A small class-conditioned image diffusion model, trained from scratch.
Model: 7.7M parameters, 32-pixel images, arch uvit, norm layernorm, activation gelu, patch size [2, 2], width 192.
Training: soap at rate 0.003, 5100 steps.
Data: trained on simulated grey scan slices of phantoms with and without marks, 245000 training examples.
Rows from block 11, named by matrix and row number. Rows with one number belong to one neuron. Each number is 500 + 50 x the weight over its row's rms, rounded and kept within 0 to 999. All counts start at 0. Numbers have three digits each. After the name is the row's rms in percent of the matrix's.
# fc1: MLP up (model.blocks.11.mlp.fc1.weight, 768x192), inputs 96-191
# fc2: MLP down (model.blocks.11.mlp.fc2.weight, 192x768, transposed), outputs 96-191
fc1.696 089:479569570511425502554491475496497675512498514519494497532406505559593583509543432537560513470542523582536479535500500460530448436550498540444522569520369554472489489489513510469519464405560510571471490504548519463564558518569459557526441575524418501592489599525568562482585472462543442503
fc1.697 093:407600524507467444416506561504540551494545528485481468549536505485483413463555521515445449566520512494480456505529454400520527509468507534522550575514526543476484419534530462510419402524489525484421546485516487509455474485438520602513546447536545461605489469489537448462450409461454375580
fc1.698 093:459507528494553468511556500571503478583582458561552402411532478416483540534388402473543441527561495424514461555486462469530561547527497460484410527498525589579565498495398494539484589442489469584506515539482555557542584503424551599504621574511459482534507495497455546508537508577475371479
fc1.699 088:448601538415550547599623527588542572529509522573563504512589616492496518510440492500554508560566522547473519508484586442528493587579557430504529527438451569408471475556571520507550499518506442445557482565549525483497509522623493516567526478530537541518561445494529474557471481525488525529
fc1.700 100:550520522448518555596498472485445490584552488542512472500560416489564520553434527451466508453460535512488440558418557529443429497449422547588498528470497529493450530449459564548444608428651497571488488386453482473536431432508512495552572455569448497501503531543468443473534516462403396553
fc1.701 108:446521429604551457407458500537450593466533525414505449519515425474448378466390544544409403505472496565532494484468501563540463457398489434567525461514529449506451479525434516424517391443453520463453489506510487457409529518498490572554474444560496408517519521550516482458498488505429445515
fc1.702 107:529489508513441491456447479537488475480485589521541416534472493500520504551426559475507536472445444566534538521568519499484495473499421439532518462558504499457505444508535498556549481483518479518476533448572512564568527553397461474514430480411431441441499546503425493486608522508518491441
fc1.703 129:513454588459468441486378493515504392506555521596494513498456545483524407555432432450562507457518490470563511439460485473501566489532425489465469546460405525565543488503466484478415530503542554594481563470449563496462517478456463508517563463483511560469485534536435422516569479517492474490
fc1.704 115:408531581580555400433456385481581548456656468456512511638524461593410462519450609439452514465488570566530437494499492505558458502526570514525512390519607489575567467527409466432434461481493495497494511551433466438527456489474443503580594564538474458485499422436476430476519503486457489530
fc1.705 096:478523484446465504535545552588534564609468524515478533574526486546512427543449433456444543505551595524504501508470527507565498483422538556533559492514511541412544558463447547565481594486555409520567557602532480382411518439526528500516559504602555517565516476506497413480541456480505430526
fc1.706 082:489483540630597556451455496448474510549490441570555479548604447468555481460513538554534421433533476494510494532477464491435539542532511463477505574506528482483520460562423502512538479557590494491446606529409470581476527512575487547472553472579521419548456499554583489569539473593572518548
fc1.707 097:538508519432545554460488423543517515484449447581456532605488482601490433606539489559531427477498445514505520501514566415513463462577505500556614464492424510479511550560525593452470473510518460448445431478477478474555512450557566438449501501576567466439557569513528495510498466499523562430
fc1.708 093:480505525520507542523524619519552501548497496511524549500505543507531556470465540547425427497618498478476499498494527471486606441502475562517521567577472547549481507611482447590548433550550513377446564511496582453432546551457517480491547433584508554524510534449473561391468476483479524514
fc1.709 102:591485589498564594561607479487547494476470510470539434528543489466515450594442464564573445557412482529506342543520484429556549529426522492557599498473583540491448513549578430564536558470523515448572504552570527510478496486412616544525487589482495577443535443438496486524466533551483523451
fc1.710 105:482572493518530596557634572496515563552586502507470544597481489444430425462440561512497538448461508517447463501470501475544415503430463582423502492404435578468497531534440521550472500429479554488602466485429532496529558472477449528574592567522470535397403465413522497465467499468480523511
fc1.711 123:559575480503493536542488548533499581570494482534436460473473513571477456447459486545518428509540443438474456432390482485447506488428480486516534478472461513451411478531568521500492572436528529586494502468577598618540487464554447531518509423529544483516377532571474561476422514539602474500
fc1.712 077:522581507586338436486498517530495479509452468464434443461527469431512427552503479507499503544467500553503633555464514558464494581505379456563506538531506530514532558429519497528526584522491539586585531435520542477440450491485489447625533517519452505472467516515502522501485488618473528553
fc1.713 092:540557625494527553523475674534479421474529536460489463490516486575489425494478580512480525436509437504492514552527491519452498560537527522490543571597474508515412449499526465469490432511494592558461468445499512501592531621544549548470510511490442455521401493468538434481500511503582598434
fc1.714 079:549498487523593440491628550579502484629429477518547556619491456587531492515464500569441508550583475588503448543464526504558497601456596517476530537521524473439510469497428450585395576498496458494553557601585514525433446483535416562526527547501505571567503499455493543517440513568551471517
fc1.715 141:460443485476480535516493556445483415510581488580525476428483493494484528530455510522565492496514455449588431439511527476585516493580486502504478476464481499523477513539421477492484507533444473579499592575493510396527522425383474582483564496550569509517484471558381569450544586479520419392
fc1.716 114:550505477474491425565429572500511448560535500502516503484576455479492451514479534433514562460569470592539529480506599501479472428498532525474425507519408500495534456499502524476516483521569419449517450460550500424449619407504453479517552606524617580519399516609465520490571485530501503428
fc1.717 083:421561557533368474516486586489482452476493396510542461464522475510503484583524569492519604603452526606485509513553456556518481540531493563498489529471505509453577531531575517523493504503493534493500473511535470408530502458499529488622533515548474598507505505474489468548518467488416499443
fc1.718 121:608516631372469524605577495523456483456491580542526497529527479563582559624479533494529493407552481447501505536512446481513498524570519547535567531590494486490435509498470435528622547506494502470546535556498540438465483543488475460521543515485507491528516511515524441561533542591481489522
fc1.719 115:486490460496543476393465567531506479601490430414510494481454487483509441493496491572562546551514540569561464488480566446481512511489505421453420460587493523501518533504485532463417473539534484451448481560558462493540556398532536581469494450446485572575544500513446476531556463462528430569
fc1.720 093:435526464463565477425519529519549400557572447501560512427534502510516434509553466539415475520457445501579525549380618559588415532534515517507430521521461453482557492463503504433405502510526485502575453546537491414507530466560584498510444499442533529546507467612497571450478482567467527519
fc1.721 104:539471529417493495462501387540411484462589453598500489541469472560518546578560615518559463492478433525500459486474572340541543430503462539448455517469546475521528502512413485485504539511576593512420454600506560541601498570515480499529518524555562544504436578496531528468543519506478422523
fc1.722 119:567575515468538442506574459454503578487612522477449523510497504522536566541504491448561461490481507504544445569533483515559525423476502568488592508418555591384491520543527543592532563523466619540496477494537591512504497538471571536471520551449596562543461453572509484504524521476484453510
fc1.723 117:467571483439440555505487556531437518483507468566427554488521465534474521517491436546496536551465534430543423470564481402550503470518514465423498429474451477447550555410493533629426528515502506441497551498495506431547588503557493488471572599558486514445480557523538466545473445457553524473
fc1.724 107:547466551539495496568527543453506502439515556503377533511510594554432422455492458498507533580468491480502478552543481489531573482459603445422518481516467523518460497458509437515535560527366581544459497491475577465481557514461583615402574519446513540464464511476510479594535496469519454516
fc1.725 116:507421549493439556503557423484549536535489480573475552521434527539519480460538523464648549470547544470550617555498503408516555487473521544437467404538549504536565519550534489555432505473547450489471480482517494464556484488414485621526503519546547479401470529389529482589490523493495431495
fc1.726 097:557451476522458584449512474433537440472578479466514465402411519433537422541440477524531526513467499479464469405494463535530526479487426476467502447484439499492519460459466514539514427455452591549466501431579394496523503387396539481480426565492482461469499542528452480563469497457447458503
fc1.727 107:547552477485500555602502505574497494455504533575519517491484540511563452571495540546535480559453468543545481462562511551542557455543476546562530469449538518437481591514522487510448508515586612517480427447505518521581555564536529476451601501529471474511662598491444451517499512521508432499
fc1.728 128:525480537473468417463485533530496445445424496529537510511547554538529447504538534477511637502564421445493516528542439485589520500479575521428536437525507525528503553522507532548494525505474475619544552486405459390481548470520476457567501593474395561584496462480545493584468530505499497432
fc1.729 105:535463510477516498522520607514577521540503516532511468345562451511498454398496354642558475512487341538486459483486500494486528475419506528531508500442555547432435503475522492524535451536495412545649454406526551531466555428545482501512462527520499463500454495624470512510469536485538435496
fc1.730 120:541549486467521584524591582443458509503451470583486476574525498564438462495517401602570505575500512514477498441475406365572581595454458485490520503394542583426484543464560514553524499527489476422494547507530523462500492443509500541544523553471488610543441515522436499522572511585432531508
fc1.731 116:472553474470467439524481509516512601479503557483502503559509532486489485501420464515455490448560512520553430528521520495439514469590457476515514528497548506444526473542584463491444481474565471565468579464454461524492501509498574545532509562514498479560542490568529492522545468468523343520
fc1.732 105:571593494500548506632519575480539526525515485506470611563494486557498485500506535432500502448453494450529530617465435559447468527510489557423604516520530532492510411595527529534540500517444520487537499498484523381459565551546532519528573494501476489495449522597585569495467502530511545464
fc1.733 045:482500587455478470539541620532471470614492474489585596499507461470570479415511488537551508511496539471560516436474525528504576629587534431547541600551493486558563515482583515569534504583459554498536481519458433503485516574483606548460532542491455492548585490568451527507561541546421545574
fc1.734 069:482475567571534534515470501551454461532463538480492484473528496605558505554467473552493452474493496491533548515478494566462491493457492531564514531437454433509503530432544495522560513494532523440420424530459413538435522506606578474499425442510527540455558499627547572543518451508558489676
fc1.735 106:388502482468596476500512451485503491513560481446551449493544499433566488543430585457516577427437494509564450524428468480518507500446479498548528446431457551562467541570445440464469469450496548486514479479585562502468546446451499444465458546409501474559527488505433421539517522545513438507
fc1.736 109:481387464507468452549436433493466484543567562479611571520536567519424413498439509461528570488572477618534458520504546505513462501561514497540460499475553534499504532524482472542526477538487558436496460508480467484492429480542486555479462483435491577487581486553507485555493484452471512417
fc1.737 105:428476424542491511467523491489467496573517541545494524413496551555482421468432403504498532529492505531424510552565534507493530506458587475511572441558449500603561452484561552423435456466525506428598448586562541422493587505489515515453475522480464417477464554583509483487516467515500415536
fc1.738 081:520549488471520495481583511551448535439566532528595471483433452566410479549542518490531531452412528502462509567566503508507494429534458539464499572481568483465457490333564510478492498468480578548572512507464521455572538537472477556477480577516516532586539569484489490514511498509552516505
fc1.739 093:466482560569555527483485481563509510563476470541544522584491496501501468476418572475517442463566460488528507522442493571422517605517519437535509540494500545530565440579450551553512530557599435530477521577501486568487527484599489489458575511549531453504470494558601534507524465586607502571
fc1.740 094:474640447427467572551483459576430525522454542544584480613541585645502527495545513541439538499485521477500485488492561468529491470501434510576554463553425490511502519542498507491465521502525445404481455521505484479531543407461567373486457473552558553519523484562466449503556375590523488513
fc1.741 094:516540584551449530591395501553455518498506564544472635405426566505454469527535503504519481511639508487584523438591509472536489489568535459524537500547465538587606452422443453451459452554495547481479505482510607532628601516577499502444552549486579492522418503519503607430566489513480457484
fc1.742 082:495488489534486462494382532497402473560474461424520476475485416500505469470517523442555561405503523424561418535433417602418493362497452608546456462489504506525422523494361498509383455487531551561434514457509496509481472469443500486454485556473490506475455552520473530498589470528533409438
fc1.743 122:489565508486487483626494534498529458526512575508498556507551502546486476532531480477503545513541495548508481466585572578455457457569556586548519547472506536492514507490515539552533505570520420509529443425477509452432576477554505553496540538591634541501471529594462544526559507542535535429
fc1.744 103:463459427478568525421435437611566467539502404504530451436504506484546509502484569578513499564539467475585572443491432547509564475517465513548525453490537463541527515506444466494538482572556475483447579533438474568434533501491486464469556496589462505524544490567441491623566527545451423504
fc1.745 113:426535592533532530473520577480567499523475521481441538552463489544553463595416581518525428467496452478535482520534534487500566532550589519523542481482466567417468515508556441537541458552528475424445447520462494413519480503549550540504518446525545493529513410480444469469483439572501483523
fc1.746 099:462477594437429510554479527435499450476484438550527508530521569484584488525513499477531541518555605455556561532457467528570543482526523415453467517532541490505532488503542568451431482571519564498529599499643511556552498554495588555469563572441546472447463512564550413578586496548532445475
fc1.747 088:477511499560519467418479489413488511408587473494488457494487540593443455509444522486504498530541461601537542480555567607392491540513479477610394512519555477559511424502496461523477451525462506481521369464594481551509445495494490549509520425422488454547495561578455510507543557486446461583
fc1.748 105:455612492500536518421476445475538420492568501496478534496554444532598438616474464509532495472476540416620477539447450561547523485484451586489468501425526444556513493483383541572389519517548487538489533573554552479543512488444448531468541543556479377400536594465574480557529513561420538438
fc1.749 095:505579606474512512505467632465474447510471520492448454468538432509627497563494546666469522475479372499509530479566497482535602529522455525451507516508452444501413415516540365457492453472505468437467549466480587413504502495567444476556492426520531504568493471664472492539513466542522515484
fc1.750 056:525467536476594491537483512514552602442512583500574542506460585443530457490526481555516585531479507474474520506454499418560523436477446446438452532510562495556604425498481522500491498490488527555472566487484462552520512543526590446473568510424472596481579577500451467511529585516396526465
fc1.751 108:474544496513407518514550460526530494490392484543502572547491537486510483494465519466477658515636623586522561472592478553479498498582537533521469500522490561589513611499516515521488444524573551533517525481535510490538543588486430472518500536529381594499467569456525470554558515472463538439
fc1.752 107:565478549463493463496556605455496487496583500634515373412501499541499472462496536617542534607463400478438499532503453618531599529543475516456551454561543480448476517480469484529517450506468513423455513513523475461480501581510518511540532394492453442508462502572482418586507498519565566449
fc1.753 094:514557556472605473605547538555477577512525567492404513478500520385517484435413490476545504474493470451551479474434514419444591441386455506471503501455522538524588418566478499465531496509572440538399499525499553487504528565466589492445564572473465479511559546485449542453494511507418439563
fc1.754 094:533571415574490464535457451500593451510581492560506613452510485442544423423418540509621530567477534504468506524492571496481521593560527531437518430460517528541548559471488540496480588534575533555586505464483555467570454440520488549547561497500491485445478557456583400546511531504370535460
fc1.755 039:476568559465449505467456460502529510508515464508461540511449552493493542448463540488498552463566529453438661513520480451504545495526518450461512494533478518484589503433459545524476529530539490518461586502495439518540505417526501550412657488499530380624490425495436483394490433542485455633
fc1.756 109:571590615514537481440389481487608492518565521527464485441422505501514493527451563554568453525466555432551587430419530501510543544491465485481582491611543487493514484427496453495491441621474519522485462459418504521467551495561611572424564490584430497523526477529537476581507478600489493580
fc1.757 096:479517569519493486487509467549509531420503404514536562524535454694514484431562597541549519558616456556620479501506447602540527529483450510476535503427505491475531491508468459588453437490481510458485494549556500560567434443535460495536456458509493463523485547619544439503484449574560521514
fc1.758 106:557544561561542510490544461451484484535513509545544442488462521463453502484343445524547505424489540530517540422451487594385451469519485426506542536416370470540551467590620508468582504460539600499474501459593494433462515491494494506476403484430502400572549517589579508567539548493439515495
fc1.759 091:467552489483466428505507468468480530382452484547487510491500544667461523493610517580506477521522524570532473480508443550540466498522410528570512579583575466540512579524598566550438453462521500530520491472510503595465457539635510571549435448448561511426506593526483483514587502571445561588
fc1.760 109:475584628551501450601501511496580517474440510515512470529496582525568470517522534444496541459691506549551462559481542497462455467372502529516453490551563515539474407525578550571498529474549522482600513495561598541547411542528529530518585496468424498523484494433585463508475465465530385508
fc1.761 068:465480548440549485522510508432496493479572536510523477505495478561494517543542501544560419454359493512598402489471523460575479438519473492523534510471500494454476474474459432470499499462436449436470514601535474468466542481517535600405461551552659439484592540539484516490577455479459546499
fc1.762 033:448483520579533522527523496490494508614485457519591566529432521534506492418481519481568520546483479463515553428519426492474613465575494472536552434530486526550454586508517603571569497471595502464591537523437567526539489532486445491540532558500425483568481520569470584486509539518546457535
fc1.763 132:479493540553504522487458587535512538494495521448481533477569498500575396492475542491498525501511376449613442534626528463439523514516626465530516495487540573482474537545484481545476495481532497556435403438519531527614500451545522530566513479456573445509435488502525510478544520455571471583
fc2.696 050:365366498479434496466535501522561386485492487523515426493577485496510406516437553525501436485547407445502500596489565532468633511515430501606444454499544499532502460397496498440570533470452529462455471497503493492474484512445546545522527465493603537452502416505502440527390419567572464536
fc2.697 048:373393504440555575589544469530478447499435522509510557524454547533515576430558525465479494481539401535472511485575494564508497453585487447471409443466365478448518572475463515480568576457526410416521549515460513423495575562499465449545490456499538563472495477544482531516509515459550486403
fc2.698 112:492529468446453480475469510517464475434452511380496607533540554539438522420505520495436467523502528532458403452603530499442466492443544539532568559491474516473428523492536494513504481612552493494508447501480557414527540537540469362548526534480524540506544524556558479400466449446566584459
fc2.699 104:542478486502484526482450537487511428490520477459485520554481478550517442511440483639544529466480516407503435505515426471495583429436501602462558517482577464563470514470482578415470396495655575436439503452515491524508499508496543493456569475542440520552488591523462508505535476540514470423
fc2.700 052:411449481451464505468445477450539477446412559523511443472496540551454545501549522531503486591517420548512526474587490541598531500519597551484554456596485444535478483468480492462548446511344490444502500545517393477502512483426502423440562533497586431474492466527498458538528514551552436337
fc2.701 116:454442503437501529441483475475554541442549457533542554451463572479538570418559468348487495465479467557558486379564484482458455493552514499450415542562373488502506489544629542503484502565527456457529472494465498448523501505417484484549482549417603545499561427460508523440485533453487518495
fc2.702 103:513427476533604550508607516509444473597477466454459476463568415469451518434556519530490446591456429497492420437496436514485500534466482490478456510482563527471516523632363520569488526557438503480536614496514487523434543529455508489548461513426463455554504429510469465500471516473518461597
fc2.703 207:472413541534436528450481546511526506480521537514446560370452515426475442566533462501578441507550421537531509457537466553481557536520550521473459498472455463433394498475533533465485570466406513530570484437469508512450558511499445481425562432474559425520575482441519464472540571480543541407
fc2.704 082:550502445462432522563455578542566437574429522502446428369505544415529376441417439542510451550494459415521515537384475500505548523452434503495535509614462552407469519563583477536569418534533566550481420520510510537509510465550593575368450481479501461496518502589542486472533444491527459517
fc2.705 077:517504513542506546555472492473493471616593413515491522550579447511520607433533533584526586469450619490505596489459435484483571513475451524508398528495496450586527483508466488469493481460546490416485525439535416587527472599581491488509487544529453545443463605503566572528483524540439453486
fc2.706 080:477546498400426539510546481516566573375464591509551469455488566527553419490381526421499481611469484485514431513510532509490490395482468522492502449556497555485418546498638337551513525456535491523576377465562481381500449467492535546522525565396480493402457509496470522430454521440425488431
fc2.707 099:446486490521370464527595571489471465529513538472550447426530535506524374544451505488513510542512430546527434511483516548468457552490469466452428489497492491423425502456578468527545535510514586494542507484542565531464490479565448583598508546397498453524391428527478498482474573539486444557
fc2.708 123:495465554463399442430479510463470549392536553543433520522497527533492523514469500456617592480501442550514522483571459588437486500509524444428544515527585478492430477532586477542491555516524473407603470552527523381491515469519471527576531534463548484447481452484519504494496525457539514493
fc2.709 144:590478530517444450518380471439525498460568403547496594390472533495480564506599466514518497516515552533526577437565515447536471529505474499435467489476509438486534519447535534553424505600550440539431481454407582525492495491558420562503500494474580449456463556579599498517477498541537513554
fc2.710 103:564500502509445488518409492488454406460554465538469512454586536540528538581511478506500549476517532488420545537496435495541529496481526469512502519621567365496412471467504494525387438520568594476467476509478459521500457474536542521448549529409469397465500513496490536538522588584532441437
fc2.711 049:522421528509568422445507578522553484481547563515560580525545504488596547542546410385501410503479566528498467451409526494541489527541490497562469529588588505503574487527504436522532595435532523489555415507556427492475360536474580403504575488513505503552579517460465497558522517458569516536
fc2.712 057:484459501415562479528453530507500447537438556510593555450411520416533511474496584539509583504507513481533447379545545466539528401592591599406499418399412514529546483511470505394418449571549432487443500602484435571547577494479528492479428578469559514529534510489537506434545524489496516357
fc2.713 119:477467461533492523567462437444610510574498491501492505465477558415520534557556470498598533501399493554539505431500469487522492563494526523543521489427484484547528534455433528500463613539474450539531501436474498580501552435461484559464537462517547523498469496447522546463502582531531402532
fc2.714 121:468496518496417512561444476525558437460528468548454447430489555462498552444460532551578513494482532442499600485487453469506556410502418520448492504506441461598422473495586491358488449501604578553441439504473535556499524588542542556469548467451508499459495580535537535521500585498448468434
fc2.715 269:476447496470528546422539493526573494528535516541430521422432547415524490496493494406580494547436457549475467382531483460476533464492532560438437516476423475478405512526518487437408607499471474533591483493574557518475560523480514439512560585447539479510522488447518471450532585441531510467
fc2.716 136:466458511529468487531416509419505546465455478511503539420451553482500496434574471514541439530534477470580438551568490530462480550501508428506577466440356525523484578430522564539516507544468540497440532462354571573519533503461458473549457413487548519551551521569536515500492435515533446565
fc2.717 079:408470502497474529427426524495513408481601553471527464533501430494448471500554494534524535457491493488581459458530500563529493489530561508542434551413481473542381433411495504487476632459434512457475554520510477454532525478437436586477646562494616453498484470507595507467451553515684578436
fc2.718 110:495370620474480510446525582471496526470488486538520589442454446464499424491548503605524430516503504500430522476509492558533602532487468519490508500494657528498512504491541420471509434519528579434485450520462451476409500492498485487508446441545462477528465520467539473576522516539512489577
fc2.719 128:575468550536380521462450471511523483507578502563466475310454425413425566513465475514498410473449469430448571407513464543485559469421401533453530483503466497577455492517570562534602508479519516459541466475407503502483533529552445537484580471552501422459428469500573444514478488507470559492
fc2.720 131:487379524517625494494475524428525527509454495520519509402478498503569529498550514541499492526557533503507421540549422454485551487513473547507557422479569458484602597469459554490512482551518515457415497522609535527489521500512459357507479524560518552575542441512541442525509378456552435550
fc2.721 060:389498479543537511545460650496525573484460484453466432480579522515450534456510448486546528494524435514584422587534430554472477522491570504507562509514540505503463562502470469577499543381389446457501489418448482517445505397459501461493533531491577368531588421524496507417471483502627490465
fc2.722 095:454482515472475570447487527486561427458493461489537448473492484552514506534435520604580533507448536511536520449443504463500541509522466487580470512467544478535490468444430441408490481538551484529437473481595442523555487470448551536484553489474511479524447579559377516480526485627526392446
fc2.723 083:550424478505454417538519505581542481489524576522543413518437547542467534547478475433530526496524476619435484542500459449536513442619514590537491460471580495480411513481582460499603443460484530441520458498525445472468475547481470470537440521513425506499596481425506447514517527438513549366
fc2.724 125:572570552498401556609497494499471525627536432447573518581451493495437519476537466466500483446478507572507515479479520462408436507570485436532487501451527550499491425547533526557450570500581448550464512397414470585529451478578436555529446488449438520493541574514424561451497534581446570526
fc2.725 151:620430530496519537513442489505496479448565441451543558439509469469467524396460419534514479499495584477527455417508487456570455504550499498475540524471496467543499461515511533514509523513492441541401491496431559504551477434497455445484505531514509459541560509575470442461474474548552637484
fc2.726 161:449486540466382490478534503511459506594509404497442526504529537564481617481522601573552532453465395594484506466486493456499494464495571500479474545440485471480466510516498484414530480578549453482497526533450597515515540584636483560573494481468528477484459502493591498507492491584540466458
fc2.727 164:439525479538564448471559614446428572519492525407570528636568502580518346573482506513479591509506434489463457607475527563479432549456621543463490474491647533401544490519405475511454497452435447497531531529531494501456493421506522495526467472534568450537416472518493512437512448514594477592
fc2.728 090:561372545464602419424525494466479519448578524500476573526490524443499502446533506389495409479517504437533394459416490515505511515420477495469465532468431500492471468592594527436524492483495519516495440511513511486517458488425517407464463419463617538572592498490497490413484513426566522519
fc2.729 053:581470528444523470468499496528454473455542517450514440652456505467490551526524615445504575412456598467473557415514492559557520528578583541429487473513556471584544489435461520423416480515499546488501486566501375570469490624468565419508483556497487473457619459462448481579562545543463546473
fc2.730 173:576374501549505537514362521504548483424607427403536534514468456463557523417557383438505501453449541422615472453507513522459422543518495474503427534538475480601493510501533531482487511477573629586438477521456551568594483506417536496466469474487448415541541534509488505463463481544588545527
fc2.731 080:430514479473497529433573531510505496478417464380590462612537573629490485507499522488455546500595484540528480487542513454489442569570552541565477492439539504449520514480418509523520502572395474528484554536570497433498502500427477553619448510504592530478411482554439455489506461640510524428
fc2.732 078:512401555471509530454518565469415501456525497524466494484495386517509459537517501623475542469396469534465543374542496537564507488523525443503454410488633458469527508518509453428505508545490426433441498469461481484477562514506515498595456472491530493513469523596406505533543452585555496512
fc2.733 056:524552487543432549482485425494504512431549550542468500494559528615454340560376500574516492524505470525454497562497478473476511407462483589528503455435468509396450506467522481554444480533575484563493509498557561450555451482506426584556546530527533522498371527478533477523470472495551509416
fc2.734 063:507415449479545480473532561471500436495533453480558523511553452456513532461588504443478515481547578496540519417544482545529473521507482543526436440554532481519503522505539574388493499541490458464498622454449485473533523538423493440523484472487527528602479525455516499473522587456469533425
fc2.735 102:512524483538421540473495555579473473524527548552511519537467448493453372495395433606507453541496491466509545498441505531516460528536514525485487540468597503445503477493561473558558501444514475568479483510491529455486506494539477657496578439602429509440414483472537472491522480534555579479
fc2.736 146:511407447591506538493512571463497507633483475400538605503429476416472499432480435518514436475510492488484444537548509504407435568453484502444529583435521555560533485547477595575536534476558501522523516461428566606477506442557420493485511445568494526557492528501550576476473478507509512597
fc2.737 072:550561523481461506530438500423571488519450505545532437452433530516487513507538464511556522513566569508494547475559475453500570645568509461465503440528428483521521519427549564516437467573415537466424563435452474578517475487436473530435545499512518489453569517492515525536569517600492513563
fc2.738 056:513522478515525478482478550516537460457474431441470476517556518500613493545441508550517437460508573393518524518447545520473479566433510550563607505571589558535582549599447532392513412493508505571431506548502525501488439538555585430455527384591472571529523463519520535468491430436457507477
fc2.739 112:484543471462432486540480509474563532448522543492494426450563576513551589529492493423504507572420482505572390442539487401508450392449521547449467491536471481490404554552567448520483464478555578515553473427495562466542459497528494491577518530421495495439438544481437492416465571369466448341
fc2.740 109:506414545551441497502496581494483447531506471458465494430575542547467431556431543530551537491541545570502460503551453552509474567486510556366420518356540513425406516466500498543454510487571564489534536509523552519478496527605397559550551541534494469479394486485606444514525505522543513479
fc2.741 121:490425480469439518413614441531603535505522464415499290546505494537499504517445559517426477501388421435535477540454552473476530444529507518506459446561590492516424495571554513504524522506451562543566447556566428464458481536525556542552404523536492470443530467552452454518464455533503512505
fc2.742 124:502503555488433504510570504438600556486516517562547479472427562540510443494442470557455417566440473541473574439484569440468425571471497444458542518502524521451553463529649453530647476563488393487483464561545503417470479507566471608532455444563522561476428497477487503510427468504440513538
fc2.743 158:629562470550500559442426541510450533574574470484439480488452504541504513475498469511525557456457474357517471499525495613423456543439504431471537511491393485533512512529480555567513562502525590480523552466489565609491547513489489529612511502483461440476397482533485578465468481602485482561
fc2.744 072:517588572478511466560563587438483603472492514475492534554517560543552538481501452453488539485447442531488370602508568490516437459461487452501509569601511518440471432529564406593401509454516551494581414483522564407515425423605539495514477453407440496432479540521516536394421464476471514493
fc2.745 120:577558406518499513504450409462504536580557508544475481439477559431545508501422399546540562458452532498513537411444513420483460483462460524471587558496443543547498502613511482550469533472562484512565517490589593606520510494553479533475545613519487543483516524559562605465507503471456504499
fc2.746 046:539506497448472624522454491559474518558486486453454512504520378556402452440449517577540486530434490541444445490557480534472487371498468600462554493462515515482456524546459419529550517471555402515509476433431496488525525431523508473568541484580444478532467536461513543467438415512526593467
fc2.747 063:428518448419476483530543526559523461639462500596496518529407494493576459444468555548458503424503460508465472505489525503589555481528471500555523501524374581483550518427486445397527515525500472483521513511373463399453560457512503585498452472519570452450415424559582453494469521566523472434
fc2.748 069:578436468551516504606540556504501538498471512446485447512453572518353497515533504474446454510559448532436500459554509510490451549497468588497509476483475503481480559602514520488602501450498361487528554465461507531461528528529490415535507434526468579546528559475476509506458551477510477440
fc2.749 094:567620450491422502560491445473480450525553504559504596502513534502509576555581448479594544519509562602458516432479494471492501544542480542572512564410568503542489534388471560516461583475449532539548563404463551567478514484480512531516532477470451580495505515357528504554478646474491439519
fc2.750 042:552553487498400480441494470471446452536479492520461524483554455599432384513465489509517462535583528544475427525521509563427445553514501542494546573483499499363409534474535471625463477568533469622501493553482572432506488481582398648548502490577481464541367469477543465478471463504525545560
fc2.751 106:435472405497556481457480495475503532424471546466472476516491520521469556477622442449434485580476487516482460516468440486530531492471590548552467518511489470614510574430452494499441541488314499456554523451497434481462498464379543462481564518458547435509560417491527472512482527489650477540
fc2.752 077:470570561547463508562556521515411534622504528456554627623445444464517465542508494448510502382490546562463539497448543549491449560477508541513518545399559590505519436467428527481432538432506479545526512471414470522460520446565480555438464440527434500485453585490522507440489603520469426555
fc2.753 097:432484472502412468414436485496519448520495523518521538516516463597415400563473507409480487507567561584483510531578447559500480538583539543498483522525475515435452507438554521595451497577446473596556510573440445413572522420504396611566508522552564485510414494472560451497534524436587540459
fc2.754 138:436368514568491481484477530536571442499433459525540447418505511454504485464517490622453421517588541483543533454498478510539448562538561444517492487572495483431533559521484521472677435523419484488426572554499445416441529522529457514498494485568530491534491406479525477513507430544474575509
fc2.755 026:543437447499515547505520499431458544514548503482525485507546433548486479523529478542482436507429383505551320480530521507507571457519490507493503460429584500479426531533537456538554462486471505458604409478473546557467492596512457483557337557487496527418533574482532474551541539502487487355
fc2.756 102:431434471466522572537579490466472534519473557468616550570530524513499459507452532456475545510488477556481320505571497456505468426516539520482434511396544516531512491572535448528489550441613546524525424497533505482539459474542390478596443618463504544501518546517515521449479496374544505484
fc2.757 129:527496432525481456532436463421589461529550473622461500455470592513588463551366474428547577529532538477474563450615483461489507559531497485462498410555493488501514522417557527389484526492557445528492503446433575519529578518489470575455541561532553513439454466442488535503556525477452507474
fc2.758 066:381468479429524436430526523537495477488420465479439506545548529500524531460543503478480547588561493515481467482490452480528561558494540487550409422576475468472483562525443473444486455530462397493565560507479485505421533546476518546577556501474548546487472356467504472489467556520495449528
fc2.759 046:502357511539484494542508496452579439597484452538504522382505533501549449460351512487580486517566511538474515494523499547462518561489492480435495439446477554449439471469397554365592526481526438569474490508514535476499562500502446534472518519528545519524440469423630485484469530462524502479
fc2.760 063:524513484427489486541466464540473469483515410482426509440471425436473569402490462514544451482514556581478568447474461451631529508578545494450516536427482497497481553428443503523490476491425366569420481504391500477493533460528459504435425456531461458560565496575502457484510519528511568540
fc2.761 037:535444447500591485445506467553508478475467483457503527488512498453555595497614508459496478491535583484450513453480462522490547509505551559521480459505498507541553558544500601380451506513455580526499561514490497534513451603419497288518499451523489572587598471442555513485519536446512456443
fc2.762 030:517517479490373495546518499480478440502550534529466458516580524548440390560389547551475549469524475533529462545505538534507470539421490547527533557487504538436558492444503478504461482572520496613449439515623562404578501513556513655473609512524500507490413549508540462505471428496512514454
fc2.763 202:406432536459480468523469552543395461581433515396534551610542551515516548440534533426548555503541524538478461551512457531495506521537530497438388540463499471514527481511443539480427563440555514547601498560529467601439459498552493469534560579498445538458506548493551508518470566603534426549